config = dict(
    encoder_norm='groupnorm',
    encoder_weight_standardization=False,
    encoder_kernel_size=3,
    decoder_block='plain',
    decoder_attention=True,
    lr=0.0038,
    beta1=0.9,
)
Rows from block 6 of the decoder of a small segmentation model, named by matrix and row number. Each number is 128 + 24 x the weight over its row's rms, rounded and kept within 0 to 255. All counts start at 0. Numbers have three digits each.
Before each channel's rows are labels from the 100 images, of 14848, where the channel reaches its highest value: "peak at" is the part of the image that holds the peak; "responds to" is what is common among them. Only what is clearly more common there than usual is listed. The data: rendered rooms with furniture.
# conv: 3x3 conv (decoder.decb.1.1.conv.weight, 64x64x3x3, each kernel summed), inputs 0-63

peak at: middle left; middle right
responds to: lamp; largest object: lamp
conv.29:155118153144139147128118130143115080084100062156151147123149131139115080136111168113104126129098141111134131122114147125175160101120123124150102147160085118137155112159132090127112137137099082

peak at: top centre
responds to: window; count: zero
conv.15:124139187138185108104131150127116128104129131115165076148117082149142132139116112126072149127149137143099130094128102138075112102165127123140118092117130135147112138149107114111122101160108092

peak at: bottom right; bottom centre
responds to: robot; chair; arch; largest object: robot
conv.18:088130117151143118128148128109116111112146161129119122133134117074098081139085165134103131116119089122105130129186120123055137167112137139106114131114153104165114102157133133124112127089100114

peak at: top centre; top left
responds to: window; count: zero
conv.48:179105085129104109115096158137133142123082122140141102120118094142140114079142086189131130146114124129127090127123138125097068144151104088146127127163113124102120120154152139146119138137140162

peak at: middle left; middle right
responds to: trophy; largest object: trophy; count: four
conv.22:122110184119097123128129134152196118111149132103133140116141119123090085109124093114051123128122109169148142102132130142149126159115116124110101144127118087138088114095118106104144106129143107

peak at: bottom left; bottom right
responds to: trophy; lamp; largest object: trophy; largest object: lamp
conv.30:129130122124089091137106119151152112074139128129144160136123130117111101122103142124134180104125141099129113142094149158146149128100136154176080132128096134156138164117170144167134116136099071

peak at: centre
responds to: window; count: zero
conv.0:147096129128109072122117130143121131105103112137138151129148117114115119116125142111110109136134104153124095139131114129082039137143127126130134144089121150078103106143139111135090094144077087

peak at: middle right
responds to: flower; largest object: flower
conv.8:090137130112094115112123126170104114130130117146106158126166094112139113079127102115166128130123102115128085156065152134103070153113135099153122124126126126136136169080116120126171128139123108

peak at: middle left; middle right
responds to: lamp; largest object: lamp
conv.27:125128122111114097120129127124122150119120128111138150088079084123163123082135159155155136158129155128116119152113153131138150112137078157120130128068112154101130067126174132120132118179149125

peak at: top centre
responds to: window; count: zero
conv.24:183139117091136122154114136130138147144125143048120131117130118118106116153137147091118142133084152140127135119114130056113148157132144082140126106158109087166119134134125106158107144143120106

peak at: bottom right
responds to: dog; largest object: dog
conv.58:120100093109087102093094147118135103133122123114124130123125138154119134120176119134120143123152120106083127108112077183120128143067108162107179110096108154115128140091146144092133132117128114

peak at: middle right; middle left
responds to: door; count: zero
conv.55:108145127165124080138092128114117125127129150128100130151187119120110082091108142130132082119177095119104121122123138115125120119106128124099133122154133120150075186160142082114117110130098112

peak at: top left
responds to: trophy; largest object: trophy
conv.39:122143128128062133121112135107143115107149128114127129107127136131157118112155119119108113141097139099074075133139112130125110094096133147056158124117112152149144141165128086079137092152123130

peak at: middle left; middle right
responds to: lamp; largest object: lamp; count: four
conv.49:129126107114145102120080100087139111116159134175130146133139120143154106096122096115072121141106135131115117149128147028113116120129121115106118108105136117145137126114180116145123114145161121

peak at: top centre; middle left
responds to: trophy; largest object: trophy
conv.28:153136143105186107151127116136124138082116135164151150130109125130148137114109112125126147174134103075127136149134135139085113142115132120148128090117137097120051133091132078110097108136123151

peak at: top right; top left
responds to: window; count: zero
conv.50:164111149136090090142120123106152125121105154083128113130111121096140134131137144142129125099090079073087095111134113143123123104138137141107130082103110132165107097111132095074145105157141111

peak at: middle left; middle right
responds to: umbrella; largest object: umbrella
conv.62:128126115110135107138132146130112123131125132100125112160125126133139133136128127154142109109095064072050128135132160118114120103126135135086137060168143144125102109152145072102129141135138136

peak at: middle left; middle right
responds to: lamp; largest object: lamp; count: four
conv.2:094111099076132128105154148131096072097147153114110153132116130105127127123121103131125124133104093081129105112115135115102119105120066109074119099129114136135131108185149131110126105158099123

peak at: bottom left; bottom right
responds to: flower; largest object: flower
conv.4:136145076118093078115082135108123124096094095151131116119139138111134085119135142143088118138109092144113102136154128133090117089102111109105100112154137109102125112109114057107126135153127112

peak at: bottom left; bottom right
responds to: flower; largest object: flower; count: four
conv.11:093138128110127143172079083117186105114162150156140142142142135145128125141168103159109112135158129116123119137162186139105093148140076144166141143142148145115130116150142121117104105131144151

peak at: middle left
responds to: flower; largest object: flower
conv.44:093150165107097160135109117110117121109086105020114153134139150123131131108117097112128150100121125115146129134150114114146105142133086122155143159157115153112147129146152131145094124135149114

peak at: centre
responds to: window
conv.41:126126132115142115118131136121094125130139149126129148114146120132116122114119115125104098106104078070051117138115129140116107083151146131075115064118122132125095133110148065103115131114143123

peak at: top centre
responds to: window
conv.47:134126097098090111137129120102123121097119116126133115135150141111140110130116124137144139140116075093089121120133147109117153153096146135125115080114137086119092095115084051085155095144107130

peak at: top centre
responds to: window; count: zero
conv.26:175120142147097120134146094107115131084159096151170133100107095104153132137139142116055155128121117112107083124133158168118130129146112089092137105108155162137155128132106153131121105123121116

peak at: middle left; middle right
responds to: barrel; largest object: barrel
conv.16:151107097150120137118139091142126123125109065165123130077133113143136113128116148118103132101122118140119120147118123130149122115124125113130125099111110027157077130133162150086134100125117131

peak at: bottom left; bottom right
responds to: ladder; largest object: ladder
conv.54:064064128124128128113156172115144118112142104137126103145133142150140115091112116143140152064156123135147119162113093103105101118141096106139115119157120091139121100120136097165091135127111129

peak at: bottom right; bottom left
responds to: trophy; largest object: trophy
conv.34:118079122166164109138137118077149122080171117112113134131145151140121143137119134047131141090111151109065110120118131104112118132146118096157145150131090148120113133134128132118116130132102101

peak at: middle left; middle right
responds to: lamp; count: four; largest object: lamp
conv.61:111125107138144100115116122088103139111147089082130103112106131159139076111144115103132150112127132133139124119131119151111159068138121127156115142122086127136111140099197119137063126128129090

peak at: top centre
responds to: window; trophy; count: four
conv.14:160122132143115126126131140125153119125124111114121148142111123106110138130139158132127118088117094074066130148133111120135127138120141139156123116118141098158091092100081117139028117133101122

peak at: top centre
responds to: window; count: zero
conv.31:102142124127110152139106122147117117142119130127099114101129117155119115081096126157140154135174127090123112138195145129078121150052100163118133138130165104132118157141138116108119117092129156

peak at: centre
responds to: sofa; largest object: sofa
conv.25:111134134129132109151133107070085072113148034138126133103141111138132101140147100115108129128124121146122105099148152153103100102141106096101140100113134100106114151146132106114139108140101125

peak at: bottom left; bottom right
responds to: ladder; largest object: ladder
conv.51:088119139102126113121137116111153108104102160141080131129125116133060113127140100163150130103128118134124093137117139130097101112067141099104136102135140126107143125118060104115146101120114082

peak at: top centre
responds to: window
conv.9:154122112117115096125137112099136091093139132059121128120120162112139124149131124118094144123121124132082117173158124132104067130130126143094142081066138125126131158161118123100111131101099123

peak at: bottom right
responds to: chair; largest object: chair; count: four
conv.36:111129111114113094119124131126121129136152122101126113134139110121000109097123111135124132088119127142138129127131073131112147132107121155116134135114119126134111132115163120134104093140112130

peak at: bottom left; bottom right
responds to: flower; largest object: flower
conv.57:106137109155144123147153129104145122090098146124147160129177160146150088152145163135095180108129091155130114120163112147119142129098133146143106111134157127141126145129151081111150104154140067

peak at: middle right; middle left
responds to: lamp; largest object: lamp; count: three
conv.19:132152034110149110110133092123135143091123093134173138090128116096140126096142130118160143109129113156152119113127098137127132147150109161137123129133107093131124120141139111118062143163139127

peak at: bottom left; bottom right
responds to: flower; largest object: flower; count: four
conv.63:130122014114123103105128130145136149129096080153141104125103126121139105113128137144148110103113118135130123129113123127091147119111139101130136164126075138148149136125170116114080111132141134

peak at: middle left; middle right
responds to: barrel; largest object: barrel
conv.42:149107116138148103124135150160147121089140019148174136128148106149135096128103140125134157125138141097126139105132143121134107087122111132110136158138144110130137148083101080134118114134132133

peak at: middle left; middle right
responds to: trophy; largest object: trophy
conv.20:144090156134138068108126127100127099087090154057103078111114109119158099123107121136118139174130120127132087143140118113093129113137161133129154125131105131138102132132115110125144078124108110

peak at: bottom right
responds to: dog; largest object: dog; count: four
conv.21:125062102163129101146104113112121154131069098164124148147126134137113091121111133120121113110127141133106120111138107148095152140138082066144131119118153145115124130128126103164148166135182108

peak at: middle left; middle right
responds to: trophy; largest object: trophy; count: four
conv.45:024149160137127094159122117108170127106136139147130150143121102127139145127125155161109112132135118092098102124154113121116149173092102150104149127106128103157138107115154140109115144123112130

peak at: bottom left; bottom right
responds to: flower; dog; count: four; largest object: dog
conv.17:125143074147143112109153120122134097130112122068146120149133097119128113077119138121143144144151118106142134125099094152139153112070099154145142111124136150088181108120091127085127103129161145

peak at: top centre
responds to: window; count: zero
conv.38:136141139140153124146120129096147135125088177138124140104115136154141130114132140165139117108121080074091122102138110111120150113108148152134152109068096079112081107139150086085121126120127114

peak at: top left
responds to: chair; trophy
conv.5:135130086124142152141072121147152160149131094147107123139128115145112089142138114091132120144142079118147082122159105133072079159117149141131149137110120173132095147117109105125101088131112126

peak at: middle left; middle right
responds to: lamp; largest object: lamp
conv.13:128159132117117131112105155135098126147132094127118103118136111108160079098137081123083135095133129112153078140100125151085140115146098143128106145099074103165106148102164117128128099150144103